From a checkpoint of a small multi-label image tagger.
Model: 7.14M parameters, norm layernorm, activation swiglu, patch size [4, 4], layers 6.
Data: trained on rendered roads seen from a driver's seat, with toy cars, trees and houses, 36250 training examples.
Rows from block 2 of a small multi-label image tagger, named by matrix and row number. Rows with one number belong to one neuron. Each number is 500 + 50 x the weight over its row's rms, rounded and kept within 0 to 999. All counts start at 0. Numbers have three digits each.
After each neuron's rows are labels from the 100 images, of 14976, where the neuron reaches its largest size: "strongest on" is what is common among them. Only what is clearly more common there than usual is listed. The data: rendered roads seen from a driver's seat, with toy cars, trees and houses. In brackets: how many of the 100, against the usual share in percent.
# gate: MLP gate (model.blocks.2.mlp.gate.weight, 384x192), inputs 0-95
# fc1: MLP up (model.blocks.2.mlp.fc1.weight, 384x192), inputs 0-95
# fc2: MLP down (model.blocks.2.mlp.fc2.weight, 192x384, transposed), outputs 0-95

gate.381:498435462521457506529507498505509504499425538402515525573534512492533572432463550533524495499433501589441515545480471475502434564518516491511469518431454562456560430457530450449422485455434491512434483539448515504509560579421518415494497506497527582515441549488473480530617503551518602534
fc1.381:455492520497406540540582472424537575510563564456511459541520461481496499475476534523435408472414574563488487586492548454530413639551488434528390466533479512537514544471530450503554490603493492571514431531538418494501475566551478562570394413462488484489395554491415579462515553486452537590
fc2.381:462509535458506521443457502555421567522564505629498438426501528443426460556457495447557517546422453549511523520479494487420470513453508502549551525530422461432537435427414527530573545427443498453539462489496540500584468456462535576455557597452387464444475579507486470530503543522526559450
strongest on: house (100 vs 31.6); car (86 vs 54); sandy verge (62 vs 33.2)

gate.331:501442500510367514463464479472362606502499528488426419478493550461537544540470455555584492561493504531500496489494410607520480606506443590670527482494531550545416503497543490426467524497535477462545489468447498498428542501505530546521457512553518469502564379548426446406311571507485490546
fc1.331:528552470588559462494537444494598434540516442505542605553538449487467496455484552425417510499492464486486481471525424417464507479486490420412513508414469559444528463522505545598566500504480505571479579508548505405492458463468492528475563529424513462507464604554571599549625484489594541444
fc2.331:522434469525476519581482557502558526469500499567549430427474501476522482500448491512411531475514547472546492533520541614573454488456542497539538493534453538450494474462540435478595446527475575456501424534544566466537385547392483573499548542516570550497437522555409508510571476439502495396
strongest on: barrel (100 vs 29.7); straight (75 vs 32.9)

gate.343:494497420507533442429484418492478411488493459528568470358414456452543537498443461645561485505507478455605505512499507499489494447561451498532510495438424424434428505436487488561517543502505528550524494400526506479505542534473465521416466498493565505502432519437480539547433496470527489591
fc1.343:569523425495546528591460504439549490521457514470515482533458518472450491434505490479472532491511427422586450552502573485477555495401522397507526423487566523448439561442433540551578441504527477560556445394512488504468502530498556460658504467546467443529513581484456528461497489530501535501
fc2.343:541582446556492448532539517505503597498448568553514519483425414556561605485556506467502472472523520478504523417470528432389486503585528507511522426533509506482518565460468490463410512482460505579458508516601500497533422368524539537589461557412510570476476497540527539424460497494527551524
strongest on: sandy verge (84 vs 33.2); tree (74 vs 29.5)

gate.207:455464516546547452422527453470517444511569499572438459539462499397374569524533421541499508433491460507500452551500473519454571536465487529573496515464447427557434426469448542521531525487453494534488559531429560582518456605471511586604478422437502544481555516686514510575557506496586508467
fc1.207:353528474475467499483562404479504475489462432402380578611539502529491500410557461540482596476485456501488515528493560662528476506485548489504534552457498421457466539512536452538426552570494576539521537527456600487533526554540542514487440485490462481496576537457570573483450441442450590498
fc2.207:505490503539487518463515522577563383508320473416563484606520412461493447484513527465507512489455594502534389536523528583524447538409523518444427560474498425544506517510439483532426465464551442483538510480457556497555652454472468543434520483579478466496634514426552500550450506429445499578
strongest on: truck (87 vs 54.9)

gate.34:453447564460455565482458575621521456550503448471494459472415549516456561463479475428463481574492480557444578556478528459525577475406519492565542566556631486613510454535483628490529536472543490541439511529529533498527477478520453486488510549456539514487555469550479404470637434434446437495
fc1.34:471531474416516480521527555499465539489633434495531503513493503438589420549463476378476497455533491448476499539414511558564550534450490554478500461536482521415558466460559541396498459415591441459470575562423606491533538506545489536351513546455498491558490510540487415458592492496511411572
fc2.34:495551557487492513522489542349492468400630444581500490466449485490614485516525529460582397477546500490473447438486453556406539455513522497524633478537442511512571569504439522400484486489529533524504602577484505500467525492449419503439525566437471417457449503560473428458567521512470526465
strongest on: car (99 vs 54); pine (96 vs 28.4); snowy verge (72 vs 34)

gate.106:478473576473463630499500470457482452544420484510524437476424575489506499480522462467581478467512484580474506479625550448599593489448493505466493473459517533605548499443488535529412536506570591472385535499606472475469491510582481388537441432573471495455474434472526519490479512541516498482
fc1.106:555539524551482478535529522472557451525567501541477570384520514504422498470562455530499452528447463452523403518430449469487540460571554468504519522548555513533409435540467572532524460462481531440555533421498394496479453430490515509450517454457598496547466524484491535592533522510533516464
fc2.106:552505483487502471533546509482551495536549467498428557500450563415467582491561442469582483503496522526459409543569446507510574504540531480510489538484550477517496437515470567536463505513448513445481529466508464412429472416477549500442519543512542547537441574441420607554528532505507498463
strongest on: dashed white line (100 vs 25.6); bends left (78 vs 34); vehicles: zero (38 vs 12.5)

gate.237:512468543554465606423511514535481403583586473491575505502531506458470564339482453410514512490522422555534548516518495474447448470452520504513552591440518502374547569495438511546486436465519455528479475560430496473526504510547497514479486539527473550504494492524463439445423443503378569509
fc1.237:476583538477518434459572483641440509396479453435450516486497501423504512536607440498477451578450519538423427497538415472512565443488638476609479538444541481463440526529477484489455542515598475533580595577558500436525593496481458544459561540496513486381545506463475491506586514546463501468
fc2.237:414582547537513391425552539478484568423470405474469484409521522515524494522514454541538458602528423517538411497476421449488527522502613574544498543468481529454479461480374510570552528543498477562534574494487574479575509513517553469475553437522592448437431569444443497540549550556505436558
strongest on: house (91 vs 31.6)

gate.147:594367485482497515405443447543448473509551502542511478513534429519501556502510520457448516502517586498544630418465499484547534520506529432474493474518549454499605549453536462514494514500381563421423588646522495528495581491503509543536419411435525424515497552510512454453444485483461514392
fc1.147:532514502455490574514560544459520518511527500585503527420453458482563483520473443417668434490480496552466474493513533576491440554431488550414499541550518460531520522481507491551533363586491503478562493469508599511545607456599389519422514488479580532509496535514577468544494441555470475470
fc2.147:452443554542498471489499570557463470468519526520426419505573512623512526418484588506568525529517512481577532457500436549515505536523585581410488506444563581509473441494487516468514512540460498545402576564423514560557587511580547436493508489503466541517552459385498513462433520508480540487
strongest on: vehicles: two (69 vs 41.9); snowy verge (61 vs 34); solid white line (55 vs 25.3)

gate.252:505489525468521529462482501389435524506490518466508472536520522530477679608577434524487518526337469493573495534480514402510541517522567600445440467482486497483511464513453574439480440426547607475453516500509489500466538458530474552475487482390512532600516476505493509541443486539460477452
fc1.252:486520533589553551401400460506586464391529480466547453476461568509526408466546550433578489479497474551489433413522544507480553514494468455488527495584429430418485523485536484520449575517530627461547455580511532467447538553441487468457529517502486531443444580439471453477522525562482584538
fc2.252:515527501529487520383377539455633468461462524473543466594526493592486474512534479387568473553505486562447481513476481531541498539532497500490443449556460487465472506440497484520363497445556563467551475529527543515485562512406467492456523607419482450526509565372460557504516522585508545520
strongest on: lamp (99 vs 29.8); car (92 vs 54); snowy verge (89 vs 34); crossing stripes (62 vs 25.2)

gate.239:500465552548475524559423469459382514448510583417517476493494501499494570519520532485489573561408498445489579480482513487445427495452422551436539613527478518456515476453551561424454525480570540490496490563491470423489454537542467471405405475482526535545496525569436534506466502529489434515
fc1.239:553518431494445539390498426494529515500517465543559530409541485515576488555484545506463482526516444530433468527469458522586602479461544493516505471501519474392535483501385453440491536503539508592519604450392542516436499578512383479566568466522489512450553556541455405581515434529510450418
fc2.239:429490468531478462529404479500416554461517511452504486552513433453497468440492595523459521468522505482425557518575466457566611470480382432543504443588512514508464431458464448458503409433492474521563524501458538526527502515521548507482481488452495435512542483448531552531536449505517538489
strongest on: truck (86 vs 54.9); dog (66 vs 27.6); solid white line (56 vs 25.3)

gate.271:552444526500449543600466424520610565443566480466576554431517448419551571489536437388522539493578497552455531516514432483530496415514567510504602452515570507455492503557481514493500480485474518467408503437473440441537482563543404517488419434616592530557488440529443478513491420500518513485
fc1.271:583535546558433468547464580431487479465500484596508456542502514483506555435415514487507450471578574517435567481495506499564539551470546506517578487483504471519461495511447460535462502485419639604434550475505472514570457458530495540572481466526581508431476460439511442476450521494534498456
fc2.271:499456551462467517501447487444523474460475464490484495443489581496509521496494432560498461432472470536451502542409464507496588446521496517527446432428459622570590446604522634395475472517549558526565519583487507487484503429518442426475544481413504448484491471371409519538381408511505469500
strongest on: house (100 vs 31.6); bends right (64 vs 33.1)

gate.138:391497473533417586473590409479462538515441562531564528540477485539528483500484515550515488592457530503558514482477522455588458483457497550494423468440436498515494464550567521517576467445482418462497537551477484519440476563510429396477385524525503460393432561596425453534438485519425448538
fc1.138:560425427501486438399509490517455459448556500513552399488438480500431477465465467480470576523561526418510464509478456432403484595488559488618550551395524478572508583552508499532478519529473509515576563601488574500502499497460455560438504474465481472464485470510572497449524490505473492493
fc2.138:489431418511562541458504460516480462466513496448542529458511481412509526478568489522589435454443524473469421372589515489509541500480452526556486486561456549379538504436518450503569533571543545525548519574524512462502500461464525488518449551576511480523491478458472519477470526461511496439
strongest on: dashed white line (100 vs 25.6); straight (94 vs 32.9); house (83 vs 31.6); lamp (69 vs 29.8)

gate.162:564532434482475521485446560462487454482485515475477407497491512456509583467433512524562484410465468478386478544517555560592562525446485503521581515459507468487618549540493467474473503448444521447508465444484465531419534551468518544614450528463511577547551462480446591505518488528504447453
fc1.162:508514459414551402525478524529505456476516498586564476444521609493463452547533431448488566474406513591505535609555530508444478475367529524516542549448441594482453465447456557520637485494520467478522411522427532552539486433535524534566467538484574546426457550412586467514484529447384516449
fc2.162:450511500510505575465395482509466581476546638578463494501492462525513569404505464583493448534530440538525556479534485491532417518506554487530503564496521492489425485448538523473537513517478529493535505513568574477472518540369458559445518437510359476529383522560519390496514486582429462544
strongest on: house (100 vs 31.6); car (90 vs 54); dusk (62 vs 29.9)

gate.3:588538452488527441386508519572430466427583550446496470538466471524470503463596464491499529528466543438594458518433486531392553542480541471570525519518485459514493469559480476582434472445513593469432534491425561402493551465524488448525444497543575605467501473642563511532543577398473454490
fc1.3:492473513561502474475550504599493443559499471522476512419541523533483526589471483508576484443462444546418437473447511448521464474450414577554464538522566465514491491459534462461452479452417498500474566519511568569532531582485480505466503511444566570401492410462510435550451550571488514518
fc2.3:624510446479491465497465487525500483493543497585505520399539479468529559505503559514555501542456490576589522522519436454474502463488488457495452491501421446575496483542465430511513484420413581421440541482507539475554463576488459459508509589484622485477442417465472475577497525453455513545
strongest on: barrel (98 vs 29.7); straight (69 vs 32.9); dusk (64 vs 29.9)

gate.29:579524524507498490503529488487509458443460477582536479578410419488544641444503459529482580540436470502413500570447509534519567446487510482461433466531608543476582477530486497460487520489441435457581480568514586541590425544567611484465486480501490509487475441489513532534502570459480500448
fc1.29:526505528442502516513545464501478510523425447511525456544479510553529591569546477519492500454511507530555581495428536470579487437513474557530478486500364510486551509545501470507508433416538406540493471571477491521548452548530499502381386481458591528383552496507489518411521445482496501489
fc2.29:498489478409538496493512607448459565498510541539557559483533510499496460534446453541472545471539549471503496482439495436552454505484468563498463454400376472465439508512397535458562410484505480464471599496497540490491517512528450424415552531477546527513574502450496498456533457539510537507
strongest on: truck (98 vs 54.9); vehicles: two (85 vs 41.9)

gate.58:590525442527442518503473467485482487442441575518425488452471514423479533495593494522543424519525521482415576499408509635428493450406525454561492509602562478504472440469448376504489558504558511479409525542561538498533512519471539496447496539447527570529481422518513515488490503493465561420
fc1.58:578496462554419469498449540521487471543566463504566456560606540545466462463521509446440481465562547445468478610578543556543530498474437537529543475495456632542509500523412429508593491511515428564419468546435511554483466566547483411531484449416547432545472484522409511408459477516513479469
fc2.58:631472454604477462588505500497473512544557474541549496605591502438491525576537435471455541496534463456465514567528545502406532514524408453477465534525494503470500497514461511556489493610617497448471407594479464501445469533504427572453553528447454463523554526557457586491408388477549552497
strongest on: truck (83 vs 54.9); dog (67 vs 27.6); tree (64 vs 29.5); solid white line (56 vs 25.3)

gate.152:467448568552477457415460568544455546525577439496503484537556531541475570420517445492445473458491627505557507524448535504491483574462495462599384474435468599532507502450573482505422552506477571469437485522520502501528511538447494499530561532466525490579577403461445504499572535444464520489
fc1.152:493540462433502584423588488450419490477497459495511488508442557484391434511553512533542607490503412467466520497555497474620485455534463426516440591499444540446590410567391548462470445591381544528523571499510490493456601458546497590517477458475439491452497539492478565451484473451503559478
fc2.152:487425551493506520375610530565417501457506445553418461481455479558417460460542490530530469496498500492505499503454507448511468526531456523527503527470444573457574515598463414537492439557462600464493563445503508480502490567595508528480513453501518461492493417519540475511455478564461500413
strongest on: straight (67 vs 32.9)

gate.126:553436445600512433454371459500448512485483481493514555553487492422418519546509478485515392494480513467453461420427547475519501573552453476543566502482555437530572499528492555556447579541423576509503579530605468493471626526547488537525503507508481530515482465411484461535554478453569495487
fc1.126:559528564518502368511441495473533477491558448418462388597525492547462486490495516409553422406501548474419479398535428452514512546542553427445564556403482389512501566485528542525433602490428474558548490530448500495440516493460434545477501567568478501508536502486517509557541485529537518532
fc2.126:513604533570522547474558509468541543482487523468547448571525449583474515435468655412446545490570558491490561500483409568464613507526500474513515491540421536453435376579441502450433544520503525433503495500530556556521441458471548430471463554450545516493471461443474481566444460454563560575
strongest on: house (100 vs 31.6); solid white line (60 vs 25.3)

gate.232:506525569478412496475485485478508490487550565315565432465519507416562578463465490542469484525578490421561512495431482492383538588507509549530488566507511552446565508393553489489511520423499500431516564421554431547545516591516511479460499447480507429536456439511505500416442559512480473554
fc1.232:590573498492411483524551484481482432572503547488502492444439502565558457541574471549501450543456521513435455506441450553466462555543451534552396592446515484524580544595548443474440485465434509540462514497538514525643611475505602520584491502458528501487456480429544425482444562499541496493
fc2.232:616554525439494476513523568481469448577456497466484544416508477600546450548496431381494535516521532515463485483444542504516440525521539530560440577560516423444578566546512439480454515490470520577469498424509515525575572531494564483553491615437482508464473522441526428472504523514542542482
strongest on: house (89 vs 31.6); dog (84 vs 27.6); crossing stripes (55 vs 25.2); vehicles: zero (39 vs 12.5)

gate.164:524635566544411556491450485555504429559503490494433456503494449446508585498559488492499486585393519536482476510534436501461536553468547584417520502498565475570500460418441578507478445635474547496457503465527524478507505605410483441426429544559509432467517450561482541458507476430484472512
fc1.164:522575478597496478490483509397464428575465474551427526506459496460500617587488603426426504527475550445520563468535555483440488544653538578457508476476471531570509456521462491501385484567474441521394466502568426509466532520426482465587487525533507503500427478545476479493521439462501444465
fc2.164:472432506450464469492443526583522569460524583540510497498399601455533550505571459605477570463528573426438456567559552459481542504487547492486447432450432494504507534493494602445509470459449480421559499578518508544537490487529451534512566475527475386460453439496513450543530471568500584553
strongest on: dashed white line (83 vs 25.6); dog (77 vs 27.6)

gate.130:589425457515531542534515531549543533481515475503565499570505431526436462466548458455492583426503529574461563400483537591457537458523528523524508528504552429470510564485485511518431441484448519511542515483478481570535549524488391522478460419514433495533517453542418588569517504556478393550
fc1.130:479488573455443479466501549508444551573435593489400511480471540469527500454426498498478567508494544402441561479494476481506544586439483564475417586585508522507501462547375440511397529516578403510476464563516495481482549517472520528462442555428539436429591516559508539512498503449444526582
fc2.130:512427452480473416469530587474455506532521524508411567539511532484613504542489485533482475411446468420370494577435621479447449569522541526429429500571416548561537443440402548485540476551479489579499437585489555494544462519554500523485442553460512513467579602461461560498410520509485467466
strongest on: truck (92 vs 54.9)

gate.264:557390469527489477410523532436430550478514488514517415469628502443559468454564455500510557494561548506552451516487592536555486455513473455555552534564448509479555512514576399459478452546414559512549553566476459498530489413521455581462555488522434495516524487504471531447575466570504609599
fc1.264:473602565462434475517540544449551509480565424527555572527500568463392523540557469391538512550508480421424512489451489539447464484490463592515521509484479408490440464564502484474533471555553425489545529540546477377478468586468551488459500526434411510521469539553371479623475507533556469574
fc2.264:563553496533550392519491493522477491399544463441557432472474482370550528484469528423449506435517485483474522442483517494512498543481481530452553445591453499458558517548503518457521346589595517472507556438484461478441504539492603544511438507501417501480457482460435502471476486546551562606
strongest on: vehicles: two (67 vs 41.9); barrel (61 vs 29.7); house (60 vs 31.6)

gate.350:473498528429483530460542509483565536421503503503490585498520447450452455467471575487520549533526487538586539589474494463618551523550523549514403524518375440475443454528538521439552467563554502428431497581461557459488472524550507446522436436468497499533442437462456615475390441515476530444
fc1.350:429540487502537514435578524457450495472472496557579515462433553470549484415494566560500542486483454501489619494494437507481412508536495476504491482503573511401391522534497442470478396456487507496488536523597482488462519498423471457588433566452390527485456505388451538541537535524423540611
fc2.350:585495497571627512457557406546530403512548458516457594487561486529452489493488500486548557468393528550491528543537523480500418445543500482534438479448517493424503511464459485541522421459520426417487513589557470483464576460528619458452439563458444607511490544413453541545561560502426480543
strongest on: dashed white line (91 vs 25.6); pine (72 vs 28.4); tree (70 vs 29.5); road: bends right (70 vs 33.1)

gate.83:451461480403520527520588517472433529500494484469528499528587562490394595553492512519483536506472463497578553576416525466557435598481505385480488436470485455579481536534541491559500437511443539541443484539481495463562551532495493512428385433451487497535405477596568440552538524509461427494
fc1.83:459546536495514594492498513466535563505523569422458573526452462472609484463440423533518473511575541437476516396522458418506497427468555532398488521520426553479471401419440529431481506446578565471501475426453536529502512548516521517502492588497400483480580474459506558466476418530528605443
fc2.83:446524573494534457432551539510472603446477478490515518560457416479578513501537476558478417586537592432523585413523428436530507522468541453460502499427515494501478436494464478565520526495510582384502428484488533494437506441553514505509553596467333497493555504542580604466496488523529542525
strongest on: truck (87 vs 54.9); vehicles: two (76 vs 41.9)

gate.141:505470547476514548474460462541486528508513436580545575372485434567472472489446504464498554556484443492500569448489491478570405540500477417531487409449414468499497458565413458485533468413570477417482529540567501477544511492464547492520472420507564468468532517410417490500613473483505472565
fc1.141:456519548450598482471459460484541457505490555545582524324457556536519501389373422485464531467483549559541493407563447440478439498599546464496532571439463508545389495466498485438518438514564589517452496457445505540523518469491504490554513473497600484519470628460525564519569486539489508399
fc2.141:481538470522469446520521371413505588462511449474497454581492480521553599520552529434484567593509535494546524535458450567446575501567574507496444505501470503543427492550548408441456493461635469502480568455513357484440570399459476472524461477515502535451435474527524492475549529412501581482
strongest on: car (86 vs 54); pine (77 vs 28.4); straight (66 vs 32.9); double yellow line (65 vs 24.3)

gate.248:559513395493443564446400496524491556463466573539488420501496566538563478578552466545438587460475496464504482443470558487453493605517541522523490560514493578490525477517534546499538466521482531489492594542410514473385588536487530476413488568476465503549533539527518395485423547477422495385
fc1.248:549476459500566391475552444461567511526515443402574488423431532525437559497480578426581428508531512485499470505543510497551479529510513567356471553498484442533506438591519415530452475495472471494465381459498516457491409522439516505541431472482566482424495492409427470544535514569573481562
fc2.248:499473497515477474510518482454538505464563562512519451505553460601634443545524487521410523508492614393530502485505510513585496438400504524493493511447417544479517465455539442569538449482430495467478515533536477515562485596521616522509513494515468595545557570552476399507520563386413514536
strongest on: barrel (100 vs 29.7)

gate.117:609524512530461481472473496544533538408597508378522452436413441454456508537528398512505516490436441448478458563520492481534518550471510474549493450516563505489584472509508475396438545513475526456498492575515569438583433533506522452561452659591498543472458475492508509542576567501487469413
fc1.117:449574491502514561559590508478456488471463524521499503478431586477626546489508485459438511405488474498540392532466472513494384444484500480499544520515459500456465537457599427466538533479533551518507524496560588440467448504499456535435564388461378646493455463543603469364537510525488433533
fc2.117:548483547463594489470565453513491496584365507587471526521479535511516471507454469527576503521590527537508475352486534543545520462450443425434529530483613473593531497501499424513361535435465390465519533593534523514534509495415449447592534472526546559519485540547516457451454557514402486534
strongest on: sandy verge (91 vs 33.2); solid white line (74 vs 25.3); bends right (67 vs 33.1); crossing stripes (62 vs 25.2)

gate.19:485461528538498471531520531508449421485518481509595501528514482533514488461566502501493545503526520540514478417477518404451577446535512531439578564439514501559533591475433532485486596499522574494399399556441571471550532453522489523436402407491410521526493452599474575423598510475449417501
fc1.19:523525445515554477478521530437497552490538479625456525369474378484451515598473484437467489523511487504473505576558464597447472621520453447504481429594591517486393456426549476500452475483507492512512559423583472478513505570486460555449504558492627468452561514455527492517471491570509513515
fc2.19:461652538507467392518448511509540408381475574563504518469462494436516527500482556497499537498550542522405507467527440553528553518410500450451407470497533423419513458428590425551499454435455511539478499465480551490552540493542473491458516513595500431454420552512519579553529512573472526519
strongest on: barrel (99 vs 29.7); straight (86 vs 32.9); tree (61 vs 29.5)

gate.24:478503498520453571507481509516428458454587542481468538492414482537491589560528460495464472537499490440468468551479523430538433458516513530529493503516557503570507455523499521572408476556562528480456530480584451417594470618552372527500431493510403552479472504559536512532494566545458571414
fc1.24:428524537475489529563512553497457472478553521457522511522403491585552542537392450554421489467428457448552412484508544476483469511525518417501481492511424456556458460520529611473495397502493537490476477621516595510548542455483492531567425472463483586480531523449549455529540483564618473408
fc2.24:545521486443437637539464477520528548498487471577531457595456533449518454469493424580475454399532562571528489461542541511507523469510541446507509507513544533451549525468516521459515493497503500549545418482581473579461510547542535566513497410405464493496467474529547550455541496527484456433
strongest on: barrel (84 vs 29.7); vehicles: two (71 vs 41.9); double yellow line (61 vs 24.3)

gate.17:541464501418488463467454537514552476445505507441540576459487498402514579469580539423493453528465462542480482436402483457530487479471417544470438557498496495489509529552520567542466563518453436513546465587452566471449573523446490439438573545545451453446457584671528511458441466527520479554
fc1.17:447477520563496506420526459501620455476595489441496487541508527421531473475555508433412529559511494564550467573497403555518505528595476498519547523509467560510427552603473595448499506498467549494535470506599553620538457448416592535572578478543440482483529528569521492497471508425457549434
fc2.17:543601465535569475453432594501504441528408430473560571627354545491496495524432506524582459545457470567535497421437540493496622502402507510429456513578505470540558496462446412330507480533470585486495534482495428495455526533493525451468546541532483494506526444458529470504490431486505500520
strongest on: barrel (95 vs 29.7); bends left (71 vs 34); dusk (67 vs 29.9)

gate.312:472531537506545522482477477429452467537489524497437521417454535537478604463469533495378568513555546556437413438527526518566522556501509511508489472456520525478514471521545533458500502462574437451447517562524468408541578541477466558553593474559501482496487461546537606557571449428513634525
fc1.312:487427521541450551475489455579512484499484535504497492500458477490578448492653483430575413497508505500459509507447447520508481378497456452460505507575533462537495483507487522453492414493417453582593539490506555567477483445541483456418397554534445558456524478630473371476475446483510454580
fc2.312:489439593465451490525436409512490418455486571523478416447464539521548420489523509492416505455453599493440474487485576463598480439570451397491547398500511508546565461494465580461562424592481531475512513529401575529523490544620476409502528470533483506496410483563452499510449555450497495514
strongest on: straight (94 vs 32.9); barrel (93 vs 29.7); car (91 vs 54); snowy verge (65 vs 34)

gate.131:493489524429592437424512427489576435476568448483539498409521448596465505422496485516523386552595527526513472507506560507503553458458477523400536511430458506531611489500463443483467400560425592502432517538442546493502499529520420539603447502570518528559423481497517567529447551493517453501
fc1.131:622513455450561609504494491496516500594485479548514527470539456439553467528450516484538524552468359460460450526582503543538444506432509490602510475520513443467490521515502532465545575432567515468467494423530494478455555546553506486502511455515526539427560546547515441467484431544491398468
fc2.131:595501415578537476475482513537444523447516474488582547548481532464458473473562547527475456509484492495542526435541495462556470443647464442514447471518486563513525444589641455391493521544567457473406484464541516520508515477556396588493584580414523460478514494483462504444497520486523443441
strongest on: straight (75 vs 32.9); house (65 vs 31.6)

gate.325:526500450435604451429456495484409512481451529463513502346496522441517487473498487482535508504544456594466467604424499503625487535586435476554535436452446519536512437524458477504473521549513610499540508512560510533529538485477544477536429483519501494496555486438470430518630538474450529536
fc1.325:503489599398459493436492482404433547519480517490513561574514429465495432486451450538484476592482538439552470555495538474509517516569460442376482538578533567505494489402418554507524554488545551517478466540507453462545438582479513492536567440464466449455526543496532553461500555365520591587
fc2.325:422440533395488524464467565415415497521510495536435515572484474486549571487566441571535436564512515492509498504598506473429510537469464479423486507498540480550474522409454488496558524535546461489467423518518459422575427535558437509571592502563525565440522507594491506521490510423551438554
strongest on: truck (100 vs 54.9); vehicles: two (72 vs 41.9)

gate.243:516600647484520529550513577507495502472587503411456479490456470643505544436517588473547517500421485505486464552454445553441505524462477588596545570463495544390438419500403579519440541466504474463427490441468450510573550498480457377565457506510524482488485421515543466588526547492556485532
fc1.243:412401515518545560456530466521505421448436522542456523479575529528523528530421534532509517487515518555481503451486517434411507515471388461557429530516421418482437503504453494578492516483477456423432569426540510655489477562505476406475460455503427483575569439534462516498440561460494526533
fc2.243:471517379455486493584472482623560382387390485541591545481487448498486503438516521545524436493523533465518473465590593529454506574394522419483618536407430535458541581517529475503512463496495553524485533484504517485458523502437508489520478496570584400532530573526474596497404459438494567501
strongest on: sandy verge (69 vs 33.2)

gate.223:474510476470509519448595465486521516525508440478483553504497562599466511513506420545524520543555505495519403460626490461596501497481531498552477532479521466446537454356556538401432508509453505472412572551510499506466449508533502522517386504502398492549517543545511499576534605566478504466
fc1.223:572537493568455499523425544512484506448438618484522471478491491385531576410495596460522469463429471564457613515437573558445516506545488492488570488494492536512476531654474427607517543433529552499511445497523478528492577523441567467422538518462570622490462437393517484449512435406472573537
fc2.223:505576483469572508486559499386452511465493516499474448427548480477545544398451494473507532538460564473365495445473675479506557502556582537517445466445491593499433443541505490531467493467535476522505522436443486482427534490527453537512465594534373556462504474573441508482459545597516508447
strongest on: lamp (100 vs 29.8)

gate.101:632454442607509557562520470457463487473500488482625530454464504452482499368517514402553499453511462503501556422425534554525512391412550440557543406563498389548544520509607506525502547554562474497460471475541508468467551504461527545566558497515562510470506504475494488528580575532549423546
fc1.101:440454428532530479490671477497467517485506479609591479407470492509501475493419520564501498536528472394579587448500487534488505438536519438528525488558519572474500502376494530491544465550595546335531398414444520514485429529517347574480521475571514505484501477496461521445536427529446516415
fc2.101:396498490444538342498606421514499460414501470524509539440489443510493556543524501578494471479472483423526519547505461516501551558491519445544517430479494573498477504415578458549559528520527534419449440493454538542458481474606400524467518490483524508467494485506516487509455471492495584474
strongest on: dashed white line (99 vs 25.6); bends left (66 vs 34)

gate.159:489458555482432578418480474526529572554492448513551436476464437482453489476489484519493553444543451499459444572467543528562552521512470509523518513494568359500557429526554571505419535580495495473586554541506403460440506543500484549592495455501534529539429578545490432498518556545513489568
fc1.159:465578462456460487549427540499442512485609477559487573547477444547466463456415478534453462553506568498481556527458565464548491496468517549416506406480486463511519421565431457436507546498505458536505529603483500501580492449478555451439491551468516505475577448563496486442484460413589575429
fc2.159:553473438483412464423528459532506563459428487491510511440434522517500556436548447486541480566497396581525514567458595453581530494479482516472553515481444391513510463552486439517541597583495533571468579521532518455466473523398551458422466561534556569408515474559524418490562559515566568409
strongest on: straight (66 vs 32.9); dashed white line (63 vs 25.6); tree (62 vs 29.5)

gate.167:556592480518414465496476436505505477448542556438558574410536545415529512465498508473500498489592471515403477557491481468415456515475412544501509488471504565492478491342466492503496429535430519470519374531550525419528566518547537494551431566492445479504472442440567545538551506518456511502
fc1.167:444546525476530476478542507612493520460482535537416435461438514514449524522627492472480554574515477520555540517496457531499544529539470466464549536374504481507497572463605404553453539498552556483494474529439488487474414428490444478536464489469444536581474416506569524438523497552518541461
fc2.167:546387503561567568481560507485490506566475571521506515443512457539478522482545560446508551563404460478505428576492520463483582521532519424395492565494469449437555534587548423404428476506422428395438540488384449608521552511464392468559533496564526574522459530488559523454523524522583618489
strongest on: house (67 vs 31.6); dog (61 vs 27.6); lamp (60 vs 29.8)

gate.259:509468510557492492472453445526496525551575493475477536475453538512543480462474556551570574508432555517525487530473430501492479437529521512462511523558432535567617389385483491438559547499500614400451426428434426433508422565507409481528494492441593541528453524439466603468358401495451418535
fc1.259:503541485458544462503512529511546386403562586455449487451521444471521505488452500441505524546586494498460539477573487518502533500514566493604523473527569514468519571624523562583509491543465494529499553544512446503477560430504480522513577496452447517391548484512535471479631505541499472468
fc2.259:486491494470403595497465498416479484363519538475482417485514521509503601468513617477510472549564537431532525516419524513484466477456360579591497490482522520476472561553464490575489504491563450468468468570537469628555519507555598529462491463446486475427542440513498535447535496482489556521
strongest on: sandy verge (73 vs 33.2); straight (65 vs 32.9); dog (57 vs 27.6); vehicles: zero (52 vs 12.5)

gate.290:575524510477476522481437520479450551486502518518525519445480461495430517574520456528486471380481568473490571570476460441525565605536572449591461488559496527417536416500516564425441552472479542447487500520514586510542474472522464508489420436518485444430563473555519431463487482505498502476
fc1.290:440463475514524495512442458467449494564517405519486494388459541464576517476473561506497483504547435465529529570539449579470585463598530484533541452493517535570389512500486496540483531466473475451464528533460564448494451499523452495427503525513443466593413542497477463473460540456569551460
fc2.290:424516562414485495535466587489465563553490435585509509442546450561580524438557524504458451465511467438566571537558486579433517455581506504523490488482536424464441568494513466491527512484486437503518448451485496532608493514578492518481433490558584525564442425493412470439383529423488493355
strongest on: sandy verge (63 vs 33.2); lamp (60 vs 29.8)